config.toml
model = "contrastive image-text model"
train_examples = 195000
encoder_fused_qkv = true
encoder_bias = "none"
encoder_pooling = "class_token"
momentum = 0.95
max_grad_norm = 1.0
magnitude_pruning = 0.7
final_lr_fraction = 0
weight_decay = 0.04
Rows from block 4 of the text encoder, named by matrix and row number. Rows with one number belong to one neuron. Each number is 50 + 12 x the weight over its row's rms, rounded and kept within 0 to 99. All counts start at 0. After the name is the row's rms in percent of the matrix's.
# fc1: MLP up (text_encoder.blocks.4.mlp.fc1.weight, 1152x192), inputs 0-95
# fc2: MLP down (text_encoder.blocks.4.mlp.fc2.weight, 192x1152, transposed), outputs 0-95
fc1.921 116:50 50 71 50 50 50 50 46 50 45 50 50 49 54 50 50 50 92 52 50 50 50 37 50 50 65 26 50 35 50 50 50 50 50 78 50 29 42 50 55 50 50 50 50 50 50 50 50 50 50 50 50 55 50 50 08 50 48 50 50 52 50 50 66 50 50 50 50 50 61 65 50 50 46 50 33 50 37 50 50 50 50 50 50 50 50 50 50 50 50 50 44 51 50 58 50
fc2.921 060:50 50 46 50 52 50 61 50 50 50 50 50 50 30 50 50 50 50 50 50 50 50 50 50 50 50 99 50 53 50 60 73 50 50 50 50 50 50 50 50 50 50 50 50 50 50 50 50 50 50 50 50 50 50 50 75 50 50 50 50 50 50 51 50 50 50 50 50 50 50 32 50 50 50 50 50 50 50 50 50 50 50 50 50 50 50 50 50 50 50 50 59 50 50 50 50
fc1.922 101:50 50 38 50 50 50 43 29 50 44 50 50 50 50 50 50 35 50 50 46 50 50 50 50 50 50 50 33 57 50 50 50 50 87 50 17 50 38 50 50 48 50 57 50 50 50 72 53 50 68 50 50 50 37 50 50 50 50 50 50 50 50 50 50 50 07 50 50 64 50 00 50 64 50 50 50 50 50 50 50 50 50 50 50 48 50 50 50 18 50 50 43 50 50 50 50
fc2.922 076:59 50 50 50 50 50 50 80 50 50 30 30 50 50 52 50 50 52 50 50 50 43 50 60 50 50 37 70 50 50 50 61 62 50 50 50 55 50 50 11 50 50 50 50 50 50 50 42 50 50 36 50 50 50 53 75 50 50 50 50 50 26 49 55 50 50 64 50 50 50 13 50 50 50 50 50 50 50 50 50 32 50 44 42 19 99 53 50 50 50 50 50 50 50 50 60
fc1.923 182:50 28 54 50 53 69 50 34 45 50 74 50 53 50 63 50 50 50 50 45 52 65 50 29 50 50 40 60 43 50 23 44 70 50 50 18 42 50 50 50 50 50 50 50 38 62 48 50 42 39 50 50 52 46 50 68 50 50 50 40 50 62 50 69 50 50 50 50 50 61 00 27 50 36 50 42 25 50 43 50 67 50 38 50 50 37 47 54 50 50 40 49 64 50 61 99
fc2.923 103:50 51 27 72 50 50 50 79 50 50 40 08 50 50 50 50 50 50 50 50 50 33 50 50 50 50 50 50 45 53 89 50 50 50 50 82 50 81 50 69 26 50 50 50 48 63 50 50 94 50 50 36 47 29 62 50 50 50 50 50 50 50 50 50 50 50 50 50 50 50 99 55 50 69 50 50 50 61 50 50 50 50 50 50 50 50 44 50 50 50 50 29 50 50 50 31
fc1.924 171:50 50 57 50 46 50 50 50 58 50 50 58 80 50 50 69 54 42 59 18 50 50 50 67 50 50 50 55 50 32 27 50 55 89 50 50 50 31 57 50 83 47 50 50 76 55 50 50 35 50 42 33 50 58 50 50 50 41 50 50 50 39 66 74 50 50 50 28 38 67 58 27 50 50 50 53 14 50 19 71 50 68 30 44 74 50 55 65 48 50 50 47 50 56 50 41
fc2.924 241:65 50 53 50 28 47 70 50 50 50 61 44 52 50 50 50 50 69 31 50 62 25 50 50 46 67 53 54 64 59 37 50 50 50 68 43 50 50 48 50 50 51 41 50 62 50 46 50 50 52 50 50 50 53 50 50 50 79 59 50 55 41 67 71 50 50 50 37 50 58 50 42 41 34 00 61 50 56 50 36 43 73 63 28 50 52 52 50 45 50 76 11 50 64 50 72
fc1.925 104:50 50 50 50 59 48 51 50 50 50 50 50 50 50 72 50 50 50 50 51 50 50 29 50 50 50 50 63 11 50 50 50 50 50 50 50 50 50 50 50 50 83 50 50 50 50 44 50 50 50 78 50 26 63 50 50 45 50 50 50 31 50 50 50 50 50 50 61 50 50 49 50 50 41 50 50 57 50 57 49 99 50 50 50 50 50 17 50 27 50 50 50 50 50 46 50
fc2.925 104:50 50 63 46 50 67 50 50 50 50 41 50 50 33 50 50 35 50 37 50 68 50 49 66 46 50 75 39 58 50 50 50 68 50 50 50 44 50 56 18 50 50 44 50 50 50 50 46 42 50 50 56 50 53 50 42 50 50 50 50 50 43 50 50 50 50 89 50 50 50 26 50 28 50 50 50 50 50 50 50 41 81 50 50 50 34 50 50 50 61 50 51 78 50 37 63
fc1.926 054:29 50 32 50 50 44 85 96 50 69 50 50 50 50 50 50 38 50 50 50 50 50 50 50 44 50 63 39 84 50 63 44 20 86 50 50 41 44 50 50 50 44 50 55 50 50 50 65 33 50 50 50 50 50 44 72 50 26 73 50 50 41 50 36 50 50 50 50 50 54 50 50 26 50 50 50 49 50 50 50 50 57 69 50 50 50 39 27 50 50 50 31 53 50 50 19
fc2.926 032:50 50 50 50 50 95 50 00 27 50 50 50 50 50 50 50 50 50 50 50 50 50 50 50 50 50 50 50 57 50 50 44 50 50 56 50 49 50 50 50 50 32 50 50 50 50 50 50 50 50 50 75 50 50 50 16 50 50 50 50 50 50 50 50 50 32 50 07 50 50 56 29 50 54 50 50 50 50 50 50 50 50 50 50 50 50 50 50 50 50 26 50 50 50 50 50
fc1.927 054:50 82 50 68 50 55 50 50 50 50 50 58 50 50 17 50 33 50 50 50 50 50 50 50 50 50 50 22 28 50 50 50 50 50 50 50 50 50 50 50 50 50 62 32 50 50 50 33 50 50 50 50 99 00 50 65 50 45 50 50 50 50 48 50 20 50 50 50 50 50 50 81 50 50 50 50 50 50 50 50 50 50 70 72 38 50 50 50 41 50 50 52 50 50 50 25
fc2.927 044:50 34 50 47 50 50 49 50 50 50 50 50 50 50 52 50 99 66 50 50 50 50 25 50 97 50 50 62 50 44 50 50 50 50 88 15 50 50 50 50 50 63 50 50 50 50 50 50 50 50 91 50 50 50 50 50 50 50 60 60 50 50 16 50 28 50 10 50 50 50 50 50 50 95 50 50 50 50 50 50 50 50 50 44 41 88 50 50 50 50 50 50 50 50 50 44
fc1.928 042:75 50 50 66 50 50 50 50 50 50 50 68 50 50 50 50 50 50 50 50 21 99 50 50 50 59 74 50 50 50 50 50 50 50 50 30 27 50 50 50 50 50 50 83 50 50 50 50 50 50 86 50 50 50 50 50 50 50 50 50 50 50 50 50 50 50 50 65 50 50 50 50 70 50 50 50 50 50 50 50 50 50 74 50 50 50 50 50 50 24 06 32 50 50 50 50
fc2.928 037:50 84 44 50 50 50 46 50 40 93 50 50 20 50 50 83 50 93 50 49 50 50 50 50 42 50 17 50 49 41 71 50 50 51 41 50 50 51 50 50 23 56 36 50 50 50 50 50 50 50 50 50 50 50 50 50 50 70 50 50 50 50 24 50 50 50 50 50 50 50 50 50 46 50 87 50 50 50 14 50 50 42 50 44 39 91 50 50 50 68 50 50 28 50 50 50
fc1.929 048:50 50 84 50 50 56 50 50 40 50 31 50 55 50 50 50 50 37 50 08 50 50 50 46 50 50 50 50 50 50 50 69 35 50 50 50 50 50 50 50 50 50 50 37 68 50 50 50 50 72 50 50 50 50 50 50 71 33 50 52 50 65 50 50 50 19 50 50 50 50 56 50 54 12 50 50 50 45 50 50 50 50 50 52 87 50 33 50 16 50 50 50 81 50 50 50
fc2.929 024:31 50 00 40 50 50 66 50 50 50 93 50 50 50 50 50 50 50 50 50 50 50 50 50 50 50 50 50 50 50 50 34 50 50 50 50 37 50 50 50 50 66 50 50 50 50 50 50 50 50 50 50 50 50 50 27 12 50 50 50 32 50 50 50 92 97 50 27 50 50 50 50 50 50 50 50 50 50 50 50 50 50 50 50 50 50 50 50 99 50 69 50 50 50 50 70
fc1.930 048:50 50 50 34 93 50 50 50 50 25 50 50 50 50 50 50 50 50 50 42 50 50 64 50 34 50 62 42 50 39 50 37 50 50 50 50 61 50 50 50 50 50 50 50 51 50 50 50 33 35 50 50 50 50 50 68 15 46 50 50 50 50 99 50 50 50 50 50 32 50 50 37 50 50 50 36 50 50 50 50 50 50 50 50 50 50 50 50 50 25 50 61 50 50 50 50
fc2.930 026:50 50 50 50 50 50 50 50 07 50 50 50 50 64 50 58 50 50 50 71 50 50 00 50 65 50 50 50 50 50 50 50 73 50 50 50 50 63 50 50 99 50 50 50 50 50 50 50 50 50 50 50 50 50 50 50 99 71 50 50 50 50 18 50 50 50 50 50 50 50 50 50 50 50 86 50 50 50 50 35 50 50 50 50 50 57 50 50 50 50 50 50 50 50 50 66
fc1.931 068:50 50 50 27 50 75 50 21 50 50 50 50 50 50 50 50 36 50 50 42 50 50 48 02 50 50 50 50 50 33 50 64 50 50 50 55 50 50 50 50 50 50 50 50 48 50 50 50 50 50 50 50 50 50 50 50 50 50 50 50 50 50 50 50 50 58 50 50 50 50 50 50 50 50 50 23 50 50 50 50 50 50 44 50 50 50 50 50 50 25 50 50 50 50 50 50
fc2.931 059:50 50 50 50 50 50 74 50 50 74 31 78 50 50 50 50 50 50 50 50 50 50 30 50 50 50 50 50 40 50 50 50 50 50 50 50 50 50 50 50 50 50 50 50 50 50 50 50 50 50 50 50 50 50 50 91 50 18 50 50 50 50 49 50 50 56 23 50 44 50 50 50 42 43 50 50 50 50 50 50 61 50 82 50 50 50 50 50 50 50 77 33 50 62 98 50
fc1.932 138:55 50 14 50 51 31 44 74 50 50 52 71 50 50 53 23 50 18 50 50 66 33 58 38 50 50 50 50 50 50 50 50 50 50 50 18 50 62 50 58 57 50 50 50 48 50 50 50 50 33 50 50 50 50 50 17 50 50 50 50 50 30 31 40 50 50 54 60 50 50 11 50 50 50 50 50 50 50 48 39 52 69 60 50 69 50 84 66 50 50 50 50 50 63 50 50
fc2.932 170:46 44 12 50 50 50 47 67 50 51 54 50 50 37 50 50 50 54 50 50 33 21 50 69 43 24 87 52 64 47 81 28 50 50 19 50 50 50 50 61 49 38 61 50 61 50 50 38 50 63 50 50 51 50 50 75 50 21 50 73 51 50 62 45 50 36 50 40 63 48 50 71 50 56 50 47 41 50 50 50 59 30 50 50 50 50 50 50 50 50 45 50 49 50 50 43
fc1.933 087:82 66 50 50 50 50 50 50 61 45 50 77 50 88 50 50 50 50 50 50 83 50 32 97 50 50 50 50 50 50 50 50 50 50 50 02 50 50 50 77 50 50 50 50 50 51 50 50 50 50 50 50 50 50 86 50 61 49 50 74 36 50 50 53 50 50 50 64 50 38 50 50 50 50 50 00 37 55 50 50 36 50 50 50 91 50 50 50 50 50 50 49 37 50 50 50
fc2.933 073:50 50 50 38 50 68 50 57 50 50 50 41 71 50 45 50 50 50 50 45 50 50 50 50 34 50 50 54 51 50 50 50 49 50 48 99 50 50 64 44 50 34 50 50 50 50 50 50 50 50 50 50 63 27 50 50 29 50 59 50 36 63 68 50 49 50 50 56 57 50 51 50 87 50 50 50 50 50 50 33 50 53 50 50 50 50 50 50 50 40 50 77 50 50 31 50
fc1.934 079:50 50 50 50 50 50 50 56 50 50 50 53 50 49 50 51 97 63 50 50 50 50 44 84 50 50 09 36 60 36 48 50 50 50 50 58 50 50 50 39 50 50 50 50 50 30 50 31 50 40 64 50 96 50 50 35 48 37 44 50 36 50 31 50 08 50 91 64 50 55 50 50 50 50 69 50 50 50 54 59 50 27 61 50 36 50 50 50 54 50 68 38 50 68 50 33
fc2.934 084:56 67 58 42 50 50 50 50 50 41 50 50 43 50 36 50 64 50 50 50 50 50 51 50 60 50 35 73 63 50 60 50 50 50 50 50 69 50 47 50 50 50 41 50 50 50 50 29 45 50 60 50 34 39 29 50 50 50 50 50 50 50 50 81 50 25 24 54 36 33 50 50 31 60 50 60 53 50 65 71 33 50 60 50 30 50 52 50 50 47 68 56 50 50 38 55
fc1.935 070:50 50 32 50 50 48 50 50 31 21 50 50 50 62 50 50 99 85 50 50 49 23 11 24 50 50 50 50 50 50 50 50 28 50 50 50 50 50 50 50 89 50 54 50 50 50 50 24 50 50 50 50 50 50 50 73 50 52 50 19 50 92 50 50 50 50 34 50 50 50 50 50 50 50 50 50 50 50 50 50 50 77 50 50 50 50 50 50 50 38 50 50 50 50 50 50
fc2.935 044:50 50 88 50 50 50 50 50 50 50 50 50 50 50 34 50 27 09 50 50 50 70 50 50 50 42 50 50 50 50 50 50 80 50 50 50 50 50 50 50 50 50 50 50 79 50 50 50 60 50 50 50 20 50 50 50 50 50 50 99 50 00 50 50 50 50 87 50 50 50 50 50 50 50 50 50 50 50 50 50 50 50 50 50 50 50 48 50 50 50 50 50 50 50 50 50
fc1.936 069:65 50 75 51 50 50 50 95 50 50 50 50 50 44 50 50 87 50 27 50 50 50 38 50 75 50 50 50 50 23 50 50 50 50 22 50 44 50 32 50 48 39 56 50 50 50 50 50 50 50 67 50 59 28 50 50 50 50 57 50 50 41 47 50 23 50 83 50 50 50 69 50 50 50 50 34 50 50 50 65 31 50 70 50 35 54 50 61 50 45 50 50 69 50 38 50
fc2.936 054:50 68 50 50 50 50 31 58 50 38 58 50 71 50 50 50 50 50 50 29 50 50 50 50 50 50 50 50 40 50 50 56 50 50 95 50 65 37 48 45 45 66 64 50 50 50 50 50 29 50 13 67 50 21 50 50 83 64 50 46 50 50 50 50 37 50 50 50 54 50 50 50 27 26 84 74 54 50 35 50 50 50 50 50 50 41 50 50 50 50 50 50 50 50 50 50
fc1.937 115:70 50 50 50 50 50 50 50 01 50 50 79 50 50 50 50 50 50 44 50 50 46 50 50 50 50 50 19 50 50 50 50 80 31 34 50 54 49 50 50 50 52 50 50 50 50 50 50 64 50 50 50 83 50 50 50 50 50 50 50 50 54 50 50 50 85 50 50 59 50 50 31 19 50 50 50 50 85 50 50 50 63 50 24 50 50 50 50 50 50 50 50 50 39 50 50
fc2.937 117:50 61 31 46 59 49 25 34 50 50 50 68 50 50 31 50 87 23 50 36 72 50 45 53 50 50 38 50 50 50 50 30 50 52 38 56 50 33 50 50 50 50 50 50 50 50 50 50 41 50 50 50 59 50 50 31 47 64 35 50 63 50 36 50 58 55 54 50 47 42 64 50 50 76 48 50 26 50 56 50 71 50 50 50 69 50 50 50 50 58 69 67 50 50 50 50
fc1.938 133:28 50 50 50 50 87 50 50 50 46 50 50 50 50 50 50 37 50 50 50 50 50 56 50 50 50 75 50 50 60 50 50 78 58 50 50 88 50 50 45 50 50 50 64 50 43 50 50 50 50 50 50 50 50 75 52 99 50 50 60 50 41 48 66 50 57 49 50 50 57 50 39 50 50 58 50 50 50 50 50 50 50 42 50 50 50 50 50 50 50 50 50 93 50 50 48
fc2.938 070:86 50 50 50 50 50 50 50 51 50 50 76 50 50 50 50 50 50 50 50 50 70 50 50 50 50 00 50 50 50 50 50 50 50 50 50 24 50 50 50 50 50 50 50 50 50 50 50 50 50 50 50 50 50 34 50 00 50 37 50 50 50 50 33 50 50 50 50 50 50 50 69 39 50 39 50 46 50 50 50 36 50 50 50 50 50 50 50 50 50 54 50 50 50 50 24
fc1.939 047:50 50 50 50 50 05 72 50 44 50 50 50 50 20 60 50 50 50 50 50 50 50 52 66 52 50 29 36 50 50 50 58 50 50 42 03 50 50 50 60 50 65 50 50 53 49 50 50 50 50 97 71 50 50 50 50 50 50 84 50 28 50 54 50 50 50 65 54 86 50 50 50 50 46 96 50 68 21 50 58 56 50 50 50 48 50 35 50 67 50 50 06 50 50 50 32
fc2.939 037:33 50 50 78 29 50 50 50 50 50 40 50 50 50 50 50 99 52 50 52 50 50 53 50 58 50 50 50 50 50 50 50 50 50 50 09 55 50 22 50 50 80 46 50 50 50 50 37 82 50 50 45 50 50 50 16 50 50 50 50 50 51 50 50 61 53 50 50 50 50 57 50 50 50 50 74 60 39 37 67 50 50 30 17 50 50 48 50 50 50 66 50 34 50 50 50
fc1.940 094:31 25 71 58 73 50 50 20 42 50 50 50 49 60 50 71 21 36 43 50 50 57 50 44 32 75 50 50 31 50 58 48 50 59 50 66 50 27 50 50 50 50 50 48 78 50 50 55 75 50 50 50 58 56 50 50 50 57 50 50 47 50 43 50 44 60 50 71 82 39 50 46 50 38 50 50 37 22 50 50 50 30 50 50 50 47 15 50 32 74 75 35 69 50 50 50
fc2.940 077:50 82 00 50 70 55 50 52 50 05 50 50 50 50 50 50 38 50 45 50 50 34 65 50 50 50 55 69 52 50 50 50 35 50 50 48 50 60 50 48 50 50 62 50 50 50 50 50 50 54 50 50 50 50 50 50 50 50 50 50 67 50 36 50 57 42 50 40 19 50 77 50 34 56 50 50 36 50 52 50 50 60 50 50 31 50 50 50 68 50 50 14 35 50 25 50
fc1.941 116:71 38 50 50 50 50 50 67 50 50 50 50 52 50 50 75 50 50 50 25 50 32 50 29 50 50 41 50 46 50 50 50 50 50 07 50 50 50 50 50 50 50 50 50 44 34 50 99 50 50 50 50 50 50 50 58 50 50 50 08 36 50 50 63 50 17 50 73 50 50 50 50 50 50 50 50 50 50 50 50 50 50 50 48 50 50 50 50 50 32 50 50 50 50 55 50
fc2.941 058:04 50 50 50 50 50 56 50 50 50 50 50 51 50 50 00 50 50 50 50 50 50 50 72 50 50 50 50 91 33 50 50 50 50 87 50 50 50 30 32 50 50 50 50 50 50 50 15 50 50 50 50 50 50 42 26 50 50 50 99 50 50 50 33 50 86 50 19 50 50 50 50 50 50 50 64 50 50 50 64 50 50 50 50 50 50 60 50 50 50 50 50 50 50 48 50
fc1.942 052:50 99 99 84 50 50 50 12 54 50 54 50 50 50 50 50 50 50 64 50 50 70 50 50 50 50 50 50 50 50 50 50 50 50 50 50 50 50 50 50 50 50 50 50 50 50 50 50 50 67 41 50 50 50 34 28 50 50 50 50 40 50 52 50 50 13 50 50 50 50 85 50 50 37 50 50 50 50 50 50 50 50 50 50 10 60 50 50 57 50 50 50 50 50 81 87
fc2.942 031:28 50 00 50 50 50 50 50 50 50 50 50 50 50 09 50 50 50 50 50 05 50 50 43 50 50 50 50 50 50 50 50 50 50 50 50 50 50 50 50 50 50 50 50 50 50 50 50 50 50 50 50 50 50 50 50 50 50 50 50 50 50 50 50 50 99 50 35 50 50 34 50 50 50 50 50 50 50 50 50 70 50 50 50 86 50 50 50 80 50 50 50 50 50 50 50
fc1.943 064:50 50 50 50 50 50 50 50 50 50 50 50 50 15 50 50 25 50 52 50 50 46 50 50 50 50 50 50 50 50 50 50 45 50 50 50 50 50 50 50 50 08 50 50 29 50 50 50 50 50 50 33 50 50 50 50 50 50 50 99 40 50 50 50 00 50 50 50 50 50 50 50 50 50 50 50 50 50 50 50 50 62 50 50 50 28 50 50 50 28 50 50 50 50 50 50
fc2.943 041:47 29 50 50 50 50 50 50 50 50 50 50 50 50 50 50 50 50 55 50 50 50 50 50 41 50 50 50 50 50 50 50 50 50 50 50 50 56 49 50 50 50 50 50 50 50 50 50 50 50 50 50 31 50 50 50 50 50 50 04 50 50 92 50 50 50 50 50 50 50 50 69 50 50 50 50 50 50 95 50 50 50 50 50 50 76 50 50 50 50 50 50 50 50 50 50
fc1.944 108:50 50 81 50 54 50 50 00 53 50 66 50 50 50 50 50 26 50 50 50 50 62 38 50 50 81 50 50 50 50 22 50 70 68 50 50 50 50 50 50 53 50 50 50 72 50 57 50 50 50 50 50 61 50 50 50 50 50 50 50 50 50 50 50 50 50 50 50 50 50 50 50 50 50 47 40 43 50 50 44 50 50 62 77 50 52 50 50 50 50 50 51 44 50 50 30
fc2.944 059:50 50 22 50 50 50 50 99 50 50 50 50 73 50 50 50 50 39 50 50 50 06 50 50 50 50 50 50 50 50 90 50 17 50 50 49 50 50 50 50 43 50 50 50 50 50 50 50 50 50 50 50 52 50 50 45 52 50 50 50 50 50 50 50 50 50 50 30 50 50 50 90 50 72 65 50 50 50 50 40 50 50 50 50 50 72 50 50 50 50 50 50 50 50 50 50
fc1.945 163:35 50 50 50 50 50 50 49 50 50 50 81 50 47 50 50 50 27 50 50 33 50 50 37 50 50 50 50 26 50 57 15 50 52 50 50 50 71 50 50 50 49 50 50 47 54 50 00 50 58 76 50 50 50 50 45 50 50 72 63 33 50 50 42 50 50 50 54 50 50 50 92 57 50 50 50 50 45 50 50 62 58 50 70 50 35 25 51 50 50 50 50 53 50 50 48
fc2.945 174:73 65 40 50 50 50 50 57 41 50 50 15 29 50 50 81 50 88 68 50 50 50 50 50 50 44 50 31 50 50 50 63 74 50 50 50 50 48 50 50 30 75 53 50 53 50 69 64 50 68 31 50 47 26 50 43 65 58 50 50 34 50 50 50 50 59 50 50 50 50 37 50 58 19 50 29 50 44 40 50 50 50 50 50 50 75 50 50 50 50 50 50 50 54 50 63
fc1.946 053:50 50 98 50 50 71 44 50 50 81 79 50 61 73 50 50 50 33 50 50 20 50 50 50 35 50 61 50 50 50 46 50 66 50 50 26 50 50 50 40 50 50 50 50 50 50 50 50 50 50 50 50 50 50 50 61 12 50 89 50 50 50 50 50 50 50 50 50 50 50 50 50 50 49 50 30 50 50 50 50 47 50 75 74 50 50 50 64 50 50 50 50 50 50 50 50
fc2.946 050:05 50 50 53 35 84 50 43 50 34 50 50 50 50 82 50 50 50 70 34 51 58 29 50 50 50 26 50 50 23 40 60 60 50 50 50 50 50 50 50 50 50 50 50 50 50 85 50 50 50 50 50 50 50 52 50 50 40 50 50 50 50 48 35 50 50 50 50 50 40 50 50 62 50 60 49 50 50 50 50 50 41 50 50 64 50 50 71 50 39 35 50 50 50 79 50
fc1.947 167:50 44 53 54 50 17 59 50 33 68 47 50 39 50 46 83 50 39 43 50 50 50 30 50 55 50 50 50 50 50 50 50 72 50 50 50 50 69 50 20 50 50 86 50 28 57 50 60 50 20 50 40 50 67 50 50 50 50 50 50 34 50 50 13 50 50 50 50 50 65 50 50 56 53 53 54 74 51 50 69 67 50 31 50 50 50 58 31 50 61 50 52 50 50 41 56
fc2.947 162:55 50 50 57 46 50 54 54 50 56 44 50 49 50 50 44 69 50 50 50 72 34 71 50 50 32 50 50 30 50 29 50 34 50 44 25 68 32 73 50 74 50 49 48 50 50 50 50 50 50 42 51 50 50 63 50 30 34 52 40 57 53 50 58 42 51 50 50 45 50 50 60 50 50 57 50 39 62 50 57 50 50 65 37 58 43 15 50 50 50 65 50 33 71 45 55
fc1.948 183:50 60 50 46 66 50 50 50 29 50 42 48 50 50 49 50 50 77 50 50 50 40 58 55 47 41 50 76 78 42 50 74 35 51 50 75 50 50 50 56 36 50 50 70 49 58 49 38 50 63 49 42 50 50 50 49 51 50 50 58 49 26 78 50 18 50 67 50 32 50 50 50 50 50 35 50 63 60 50 50 43 50 50 50 50 57 50 50 50 50 72 50 50 50 50 23
fc2.948 100:52 50 50 43 44 50 50 50 50 50 50 50 50 50 25 50 50 50 50 19 50 50 50 50 68 50 50 55 50 78 50 07 50 50 62 23 50 61 50 50 50 50 50 36 35 50 50 50 50 49 50 51 50 50 50 31 50 50 50 50 50 50 50 50 99 50 50 53 57 62 50 50 50 42 50 43 17 48 50 48 50 28 51 33 38 50 50 50 72 60 50 50 58 50 50 68
fc1.949 108:51 50 50 50 50 50 50 50 53 63 50 25 32 50 50 50 50 50 50 50 50 50 39 50 50 82 50 50 50 33 50 50 50 93 50 56 50 50 50 50 50 50 69 50 85 50 32 46 50 53 78 50 76 34 50 50 74 50 50 44 50 23 28 50 50 50 50 50 43 50 42 69 50 50 71 67 50 50 50 50 61 79 68 99 21 46 50 45 50 50 50 44 33 50 50 50
fc2.949 118:50 50 11 37 67 57 50 50 50 46 50 50 42 32 30 58 50 50 75 50 20 29 24 50 42 52 53 54 50 84 50 50 50 50 50 50 50 31 50 50 38 70 50 86 32 50 50 50 49 50 50 48 51 50 41 50 60 52 29 50 50 50 50 52 50 47 25 50 50 62 40 19 50 49 50 50 45 39 29 50 50 50 63 50 50 50 50 28 50 50 50 41 55 94 50 50
fc1.950 149:50 50 50 56 50 50 58 42 50 50 50 79 45 50 41 50 50 50 50 50 47 50 50 50 50 50 50 50 50 50 50 40 50 99 50 50 50 50 50 42 43 37 98 63 13 50 50 50 50 50 50 50 47 50 32 57 50 18 24 50 52 34 52 50 50 71 50 73 37 71 50 38 52 12 50 40 49 71 50 39 52 50 50 44 73 38 41 50 50 50 82 58 49 54 76 50
fc2.950 230:82 23 50 73 51 50 50 50 37 73 52 50 45 50 50 50 45 78 50 50 50 50 57 37 50 50 70 26 52 57 51 50 54 50 88 50 36 67 77 32 50 58 42 50 50 48 44 50 60 50 50 50 44 45 50 50 44 50 50 72 59 34 31 49 50 54 48 59 52 50 33 35 63 50 50 52 68 61 50 50 50 39 38 57 50 50 50 33 40 50 55 32 50 29 41 50
fc1.951 103:50 50 50 50 50 50 57 20 50 28 50 50 41 50 38 50 50 50 31 42 50 50 50 50 50 50 50 50 50 50 50 50 50 38 50 50 99 50 50 50 99 59 50 50 51 50 50 27 50 50 50 50 50 75 50 63 50 59 50 62 50 50 50 50 50 40 50 50 27 50 50 50 50 50 66 50 48 50 50 50 50 50 50 50 50 50 50 23 50 41 50 50 50 58 50 50
fc2.951 050:50 50 50 50 50 55 50 50 50 50 50 50 50 50 80 50 50 50 50 52 50 50 50 50 50 50 72 50 50 50 50 50 17 58 50 50 00 50 50 50 50 50 50 50 33 42 66 50 50 50 50 50 50 50 50 50 50 50 50 50 50 50 50 50 50 50 71 54 50 50 31 50 50 50 24 50 50 50 50 50 50 63 50 50 50 50 50 50 48 50 50 50 50 17 50 50
fc1.952 083:50 54 55 50 50 50 50 50 40 50 60 44 50 85 50 50 50 45 61 50 50 50 50 50 51 50 31 78 50 50 56 50 50 50 50 50 50 47 13 50 50 50 00 50 50 97 50 50 50 50 48 50 50 85 50 50 37 50 50 50 50 50 50 50 50 50 50 50 50 50 50 21 08 50 50 50 31 50 50 80 50 55 35 46 50 99 50 99 50 50 50 50 50 50 50 50
fc2.952 063:50 50 50 50 07 69 32 50 50 38 53 50 83 50 50 21 50 00 50 50 50 50 50 50 50 56 50 50 56 50 50 50 58 50 54 64 50 50 38 50 50 50 50 32 50 50 50 50 50 50 52 50 50 50 50 50 50 50 62 50 50 33 50 50 50 50 50 50 50 59 65 36 50 50 47 50 50 66 52 50 50 50 40 50 50 50 50 50 50 41 50 50 50 74 50 36
fc1.953 041:50 50 50 50 50 50 50 50 50 50 40 50 50 50 50 50 50 50 34 50 50 50 50 50 50 50 50 50 50 13 50 50 50 50 50 50 50 50 50 50 50 50 50 50 50 67 50 50 39 38 50 50 92 09 50 66 50 31 50 52 50 50 50 50 97 50 50 50 50 50 50 54 50 65 26 50 50 50 29 50 50 78 23 70 50 50 50 50 56 50 50 50 63 50 50 84
fc2.953 032:50 50 32 50 50 50 50 50 50 50 50 50 50 50 29 50 50 40 41 35 50 54 50 31 84 50 63 50 50 83 50 00 50 50 50 50 50 50 50 50 50 50 50 18 50 71 52 50 50 45 62 50 50 50 50 50 50 50 50 50 50 39 50 50 50 50 00 50 80 50 50 50 50 50 50 47 33 50 49 50 95 50 50 50 50 50 50 50 50 50 50 78 35 50 76 50
fc1.954 173:50 56 70 50 55 50 58 30 50 50 50 50 50 50 50 44 50 50 50 50 50 96 37 50 50 50 50 50 26 70 35 50 50 50 90 50 50 50 50 50 88 50 50 50 50 50 50 50 50 50 50 50 50 50 50 50 50 50 50 22 55 76 85 42 50 50 50 50 50 50 53 50 50 50 36 50 50 50 50 50 50 69 82 50 50 50 50 50 43 50 50 50 50 50 50 57
fc2.954 098:50 20 00 48 50 50 50 90 65 50 50 50 50 40 50 59 50 50 50 50 50 00 50 50 50 50 50 50 50 50 50 50 50 50 50 50 50 50 50 50 42 50 50 50 50 50 50 70 50 50 50 50 50 50 50 50 50 50 50 60 50 30 21 50 50 50 50 33 50 50 50 50 50 50 50 50 51 50 50 50 50 27 50 50 50 60 50 31 50 50 50 50 50 50 50 61
fc1.955 229:13 50 33 50 50 44 22 50 46 48 68 54 50 47 50 70 50 50 50 49 44 50 50 35 50 65 50 34 50 50 58 50 46 50 65 50 50 47 50 52 63 74 50 43 39 50 53 50 50 49 44 53 50 65 50 39 50 65 66 50 42 49 50 62 16 50 51 50 50 73 51 22 42 50 58 43 50 50 48 76 57 40 33 50 52 52 50 50 36 40 50 45 73 38 45 56
fc2.955 315:32 29 49 50 50 85 50 38 61 34 44 78 66 56 50 32 70 22 44 50 38 50 50 53 50 39 50 50 53 85 74 47 43 50 85 69 61 50 58 37 62 30 31 50 50 62 50 45 41 39 50 62 50 50 42 74 50 68 50 35 57 50 56 61 31 50 39 65 29 68 50 49 50 50 50 56 50 29 65 39 55 50 57 50 59 42 50 50 35 49 49 44 50 39 50 50
fc1.956 018:50 50 50 50 50 50 33 50 50 50 50 50 50 50 50 50 50 50 50 50 50 50 50 50 50 50 50 76 50 50 50 50 50 50 50 50 99 50 50 50 50 50 50 50 50 50 50 50 50 50 50 50 50 50 50 50 76 08 50 50 50 50 50 50 50 50 50 50 34 77 50 50 50 50 50 76 50 00 63 50 50 50 50 50 50 50 50 50 50 50 50 50 69 50 50 50
fc2.956 012:50 50 50 55 50 50 50 53 50 50 50 50 50 50 50 50 50 50 50 33 50 50 50 58 50 50 50 50 50 50 50 50 39 50 50 50 50 50 50 50 50 50 50 50 50 50 50 50 50 63 50 50 50 50 50 50 50 50 50 50 50 50 50 50 50 50 50 50 50 50 50 50 50 50 50 50 50 99 50 50 50 50 50 50 50 50 50 50 50 50 50 50 50 50 50 50